{"train_examples": 72500, "horizontal_flip": true, "color_jitter": 0.1, "targets": ["palette"], "mlp_ratio": 2, "parallel_block": false, "batch_size": 256}
Rows from block 2 of a small image classifier, named by matrix and row number. Rows with one number belong to one channel. Each number is 128 + 24 x the weight over its row's rms, rounded and kept within 0 to 255. All counts start at 0. Numbers have three digits each. After the name is the row's rms in percent of the matrix's.
After each channel's rows are labels from the 100 images, of 14848, where the channel reaches its highest value: "top examples" is what is common among them. Only what is clearly more common there than usual is listed. The data: views of escape-time and Newton fractals.
# convs0: expand pointwise conv (model.blocks.2.convs.0.weight, 320x80x1x1), inputs 0-79
# convs1: depthwise 3x3 conv (model.blocks.2.convs.1.weight, 320x1x3x3), a 3x3 kernel
# convs2: project pointwise conv (model.blocks.2.convs.2.weight, 80x320x1x1, transposed), outputs 0-79

convs0.236 096:128121190158105123068158128158139128128121128128128150130128125128171128128101128128166143178098128128128153122108102128157144128150137128128124122128180128177141127136117108156146128127090128144096180127061128115128125179128090109101162128
convs1.236 081:101153103151150144097136097
convs2.236 079:170134063156109107098105099089127118093117128128152151128128128082090116165100160128118128128179128140157086128128128128156128121128095153128063125128107128128128128124143128128159113164163128090128088136128151135128166128170146144128101106
top examples: warm; vivid

convs0.292 095:136128156128088128151159138153128097128180157101123115144111112151085083128128155083128082162157098128128134128123128128092162128128109097128128113128129128128128078128090116128128173149128107161139128143102091098096067142106118105128091128
convs1.292 153:130123128128058137130129140
convs2.292 107:128133147128128123107153133148128128128103084114128128104128144102132111117120128097174130145128075128118174136128128128123128128119143175138128128150128181106128128077148116132113086169095078124128156177115163091161160172165080112135128117
top examples: earthy

convs0.19 104:132104134136128155133128061128164128096145147112093134128128164181121157099128172105128128128133093128128126128148128118128128128132128103092093157161142128149149128073145179128160128126148119111167142122092128096099190132128163121099159128
convs1.19 076:078141121104141127119167117
convs2.19 085:102128152134128150100128089128124128128128108167078141121128114121128131143128128166128128230128128148149128128102128149163150160128096128128110128075128128128080128127111128117128128128100098090082096099147144107101128144178128128160111104
top examples: grey

convs0.121 098:146128114125141128193100128128128128128141184128165135080128123141132163140128110134124134080122128088128094140128141128128146099163128154128159153103155139118104118128128092100113142096158128094128072174161111142128168139107157176109100118
convs1.121 094:142145141148185152125137144
convs2.121 097:183164128113149154123139170095128128150146138100117154142158128138144104195128147128142148128128128128144128114128143076128091136121105112157073154107125144122121128155128128128149168157128125118158115095160108128092128128135067082095128157
top examples: cool; tricorn

convs0.268 096:128130144161116124143160088147128117128103167128119128128128157128136133128109128128128111139147099128128128128144170163084128078164107128128081128145128103164106128125091153146167100112090119128159187098058128128077128169151128128128143114
convs1.268 077:108110161139103108152137088
convs2.268 113:130128113153101056173128078128183148084154128157128085102128100096138128102128128077152118148107128114143128128139144158099183150128128149106146129128145090118147099128104121133110138128128111105164141128128142104128128128158128185128128112
top examples: cool

convs0.305 101:107180119121099125150146175113101128153103128081128117128128163160106128128128133091096094128128049154097094113128150109128113128145081128162095128138145161118128143128075136164128115149128152145128144128107102128137083156124099128117128128
convs1.305 090:139149134085094131105103149
convs2.305 079:128128128199128089128149186128155128129115128128128128117128192185128128128128128128128125181072132128128128147128130104111081128166146120128128128141162128135100153128112147128114128109157091128128164118128172079128145165123128151128143169
top examples: pastel; Julia set

convs0.183 100:111174134183110128095172131172128128136128128091109128128146132128128128116119128086138128130117082138084128128114157114117089128128112128128064141134144158163101118128094163128127128128128107134095175097088102112081108167102098106128128109
convs1.183 081:108144128087136158156130096
convs2.183 128:128113135128128128128120128146174128101128108122160099128102128128128080166128154084128096151144095084163144102128128119140128202128118128117084128150128128157128128070110169112097089155128128133163137128162162106169174142138128128128128134
top examples: grey; Julia set

convs0.286 097:128128165125149140128121099132128106128128088109165128129139123089174142071147109107117144148107084128070126189172138128128128089153128115156135104128128128128115128128128101180110124148159128137160143128128128150103085144142076125105170128
convs1.286 080:144098138083163134143115112
convs2.286 153:117128082122093104128112117138195171114159128117128128091074143139128136128128153128151117131136128094128128094128128163130128148086096096151121149128103166151101166069112128128105128131128128143147092128128153117176164149128142181111132128
top examples: cool; vivid; Newton basins of five roots

convs0.13 097:149128128163128130128152113128128128178128114128128114128128128079161127122168138123133128140134075155066115128128128109171155128163128115174128101128148147128124125128150128185102111155196129127166128128128097109128128166138078128128169094
convs1.13 081:131094155153119104090152130
convs2.13 131:128167124149100128128128128128164178128130145103091168092068156133128105171145128129147124128161116066173128135128128141128089110128109107131128140128101157130129150129147124090114095127091100126128128129120156118152188128128128177101136160
top examples: cool; pastel

convs0.64 097:166128086148131128143128103128128128081155128128152120107099105164084117131102128070128128128146128076140146146079135145105161107128150128123092128177081133128161143097108144128131128121094119102128080139143128137154183109157124101136128103
convs1.64 099:119143110137186156112132122
convs2.64 081:123161206128128128128153180128099128128128102158158191137171119160154138128128128155116146188091116128128128115128155128131128128128128128101146170125121110110152128128128155131157128106128128128125146128110175107085128155087146128128088170
top examples: grey; pastel

convs0.107 093:115128101150132128154128107159165128110128096128128128128147128195128160128108164147096128128107072109128167128128128086128114139128102111147137156116158183128078192096113171149123142142131145128118142128128128071126157136128127158128106104
convs1.107 106:127158126132186145116150123
convs2.107 101:138128158128128106150131143127135101111128128146083130116151154135121180110111188116125128187102149160128112146128128142119128128116102130098128172045110132103164128094154128128130157092096147142089099128128162127120149128151128128152100095
top examples: pastel; grey

convs0.27 103:100146128122147128127100132128122141111128128089153147071169128153128128178102110066144123154111144138148160128128182132152146136168112149089083128128137111159155154128135147128128128147128112095128092128087085160109131128177138111115094128
convs1.27 097:119129139150167147141175144
convs2.27 082:123151071128132152157128103102130169126109147128128128117094113143128128075144128142128148076128128128128132128128128181068128128128128114128119098131145114117140109125162078131088068125115164144113128157098109147165071134105141165136128139
top examples: grey

convs0.65 100:128128155148138093128122152094097129093085151137146142144208128139160128169128128128108088133128128114128128128085161128147128147088132128128089128148128185128150103153128160128128128135171135093114092117153128135130174128155125079150151128
convs1.65 082:121102145113130141125156074
convs2.65 070:110128135128128095143126128128073125128128153176174128079078138128128110153167152128128128131104128128128114128099127135128128152128128128149094181059165099141128099061128128128128110114151128080118107153130128169127139128128128161165128109
top examples: pastel; grey

convs0.20 102:137169128128128178070128128149101115128128098128093168170128128077128113137128139189118112121098122166167143118128128071128128136117104126128135128119163142121128128128139126162179190128128106128128132121128128177122145104111128119130177150
convs1.20 101:082090127099109127113123142
convs2.20 088:077128131130091128147128138157117107108128128098098150128128132088133138090156128115152159097099127167111128128117139093111126200142172144128161094128128128128090104144165094128100128135159159163122183128153103119145135128098135175128128128
top examples: vivid; warm; Mandelbrot set

convs0.115 102:114128128128128128146143108106142159154128128113152138091128128157128128149058113131128102091117132128119128130152158156128148108128096128130147170148108116128128130159125139135079101103107153115128143132122128095139128182128107044141128208
convs1.115 115:135120127100071098127131136
convs2.115 102:145152128128084128128128128128128152144149145143128113128130174180081123128153094134167151108090067135128105080151128119126157128140134128119128162128145128143135120128169128127112128134095128128164139103171161144128148180129103095073083121
top examples: dark

convs0.210 107:128152128142128139128128128128146140135073128104128132093160128185128131133128113101169104157128163086099128193149128123151128150128105135090097131097092161128130147146128093128123067100084116129151119128130128135159128175147109081110128128
convs1.210 074:160173133115096112110112139
convs2.210 128:131097100130161128082129153103113118100128166179122099172159136128103138077117117128128112107091160168112128128128128128071146128093139141076099128134174127128152148177118153156128175167153128137154128129128128154129121109128128128129149128
top examples: dark

convs0.155 094:139137142128153151110128141091091172149065111094103143128128184139128128133112095172121164128128163096111134128159151128128123091128128188134128148110127179156128162141128154115128073133128117128128128162128104142128147128155128095148141091
convs1.155 091:108099126093085104127113120
convs2.155 109:110132150128128173174158107173128135128153128106147128145093092128146128097136108164094120128160117147097061104159173128128131128147163116137144128141128102128128108161111140128168108108163164128087128121137127128099101139078175109141128120
top examples: earthy

convs0.12 101:120175108128106116128172123128128145118114128113154188128128128182078165122143125146128128115142108128163136137067128128128108128122112116111128160178136107112128185095119117128160104144128128128102137156157128131128185128093168128140084120
convs1.12 084:114156117115158162149128090
convs2.12 089:127082128122128128119111150128147147143128101121114091128150143145160149151128128107153086190128128190172133128164128101139181168154128099128165146128128102140110081128125113171096165107128119128146109102118172128120128128134090137156131105
top examples: grey; pastel; Julia set

convs0.69 094:153128128128139128128088068128195128128146128128128116128128108093128128101121150119140118128128128076123128128103138150128128128096147123168152128124128133094079173117161066106109082089151133128108086157112173128154168113126128128128106111
convs1.69 110:126113114124110111091083101
convs2.69 088:108127115126097084168124128163130161128121128127121078128128130161128095128128115123128091128128095108159171152148134120176161128128143148128136103161128154152128144079128143111073102128106128087176128184075153139128130148105128133108150113
top examples: earthy

convs0.194 099:100146128140143128128128169157112100151147117111128117128165145154113128165128110138111128218116082169128165153099128086150103128169128128140113110110178128128113161128091128144105128111146099157147120127128128143128085123128122143088110167
convs1.194 104:097082086128120144128130128
convs2.194 065:111071128128083122156128128128134120128138139131115116146141128128119116128143128109128128128128059143128169128128106137108117147146188145080147128128160071163134132084072128129112090128128128088166128170128128082102136132128094095151128121
top examples: pastel

convs0.109 095:128168128113162078128128118115134128095096153128164128087123128186149128114125115108143164128134128127128110128149128128159128150128096130128152180111159120170117128128107151108152085033128113096104090160128128123140128128165128128127128128
convs1.109 097:132144135134189147129154133
convs2.109 086:164177145149128128140145128086090112128128132128128120128171140128092092128128086129136132156104128128153171110111104089128100128128128112128085134164128153172128109128166163128137128154131136162160166084162144104148135138096083143109175128
top examples: cool

convs0.0 096:137128143126111126153128087119147103128145128131128149128088137128128165080128077128128109120192128128142128153100128153128092161131128111119128128100091111128128128123133128128119094073204117118109128150077086094151088128162161110119128127
convs1.0 118:120107106129119066115129118
convs2.0 091:074098098134128152161121103167117140097128122129136077118128165124128142134090101128128082167147103145117135128128165156167119161161099161141128128147114153103108128128133155121112113102110187148110123147128165144123128134128167106166149173
top examples: earthy; cubic Julia set; Julia set

convs0.316 106:134127128128112126147128051147204124128107128156128116113061134100128160109116128128116155094128124092156095128116121155161131112128118104107126138126087128128107177114132128106111128105128100128128094146137167143154155108152180111148112128
convs1.316 126:123121131123094116105076106
convs2.316 093:128130157128128128128132128128128174059128133119128059163090128108128126103128151074121128128097106108128161113162156128128190175100128128152128128106173128117142128102149128111118128128107128086149178128121156126128111128176128155113128128
top examples: warm; Julia set

convs0.188 104:128179132128120097128153095128152113131128167105128126091167128161072109136128114128148152158108105083128148141092179137152137097128136128156070160176147151128125128128112154125132089137150113099092128148116128110087128128141128128128079128
convs1.188 088:101118090122146092102123104
convs2.188 108:175128097101154128128142128128098111161106172128137171166148128128131140160128116180131128137146142142128128128105160110128128066109128128170128128128134138137137142203128095097183138134149130173120138087128126174128110139128101100140147128
top examples: vivid

convs0.215 100:128087131130139137146160169128160128128096040137128113128128116128149118149090153171175145128140169128128180128132102128098128188128150129092108128112089175128068128128128128128128128131137106134144159128128115128134128136111128095128102128
convs1.215 075:144169120145138100116122086
convs2.215 069:080128169128128175128170162128128121128128128128128109128128128102094143128128163128128103128112128128146184128128128110174104167128128128157128096121162132109069128145142128128095121128106182107198171175128128104143128128146140128128137167
top examples: pastel

convs0.257 099:128154130093128128152149128131112138150130150157150077128148131196128122128106140178090132170128075128085140102166128096104106128098109127128133128128129166094103107103106111173127178111128128152143138105158128126142141128128128175095128107
convs1.257 097:120130140142162182119150143
convs2.257 082:128115128128128179117128163150128128146087128151119152156128174074141178135128128128128111128128125157168128128128100128128170097101128179115126186084114128128128139128128081120128128109128137127163172128128171129128128129155097178128125079
top examples: pastel

convs0.243 098:145138162141141128154076080173128109154121128138128128079074099107128128101150093128137111128128128128091091105128141128107128097166136112111166141095121074096128156128145092115116107090132113086093101128148149156117128145160128103121142128
convs1.243 133:122131118131197139118133126
convs2.243 092:190171128118150128135128111108089148156128128137101128152120177122109172162128113116128084094128120153123149144128139152117107128154128107129148159100126085146103177103096147095128157128128110128109128127128142134060160156149111128098087128
top examples: cool; Julia set

convs0.104 110:092128170165099138159163143128129122154104128121128109128142158147163128110128142128149128144142127145109121112128125127128118128147102148078155077117126147152128141116115162099106128155128128128195128128128124083114082170116098050159128099
convs1.104 089:116099096121144124104096091
convs2.104 095:128115136128112147119178128128128175169128128086151140095171122132168148107070103175117152093128105068087128125121152128122118115150145128128141084128110128128128162118155144117105128141128103185181138152128128089116146128128108128132128128
top examples: dark

convs0.43 101:178202081111118102126137106150128107089123128130141179136154103128125139109128132130120159128140115124152108152074128108167100090128128102128128170164128154153149126099139098088191128128153128128128128154128153128128155128117155147141134131
convs1.43 097:089096125084125113115136114
convs2.43 088:168166082139146149128154126093128135128124128128070166128128128128121171099128128128128171042143117127128134128092128128140090077097128139114128128134146109093128168178122103138146103104128128128139128172146143128118103156134155156130128128
top examples: earthy; cubic Julia set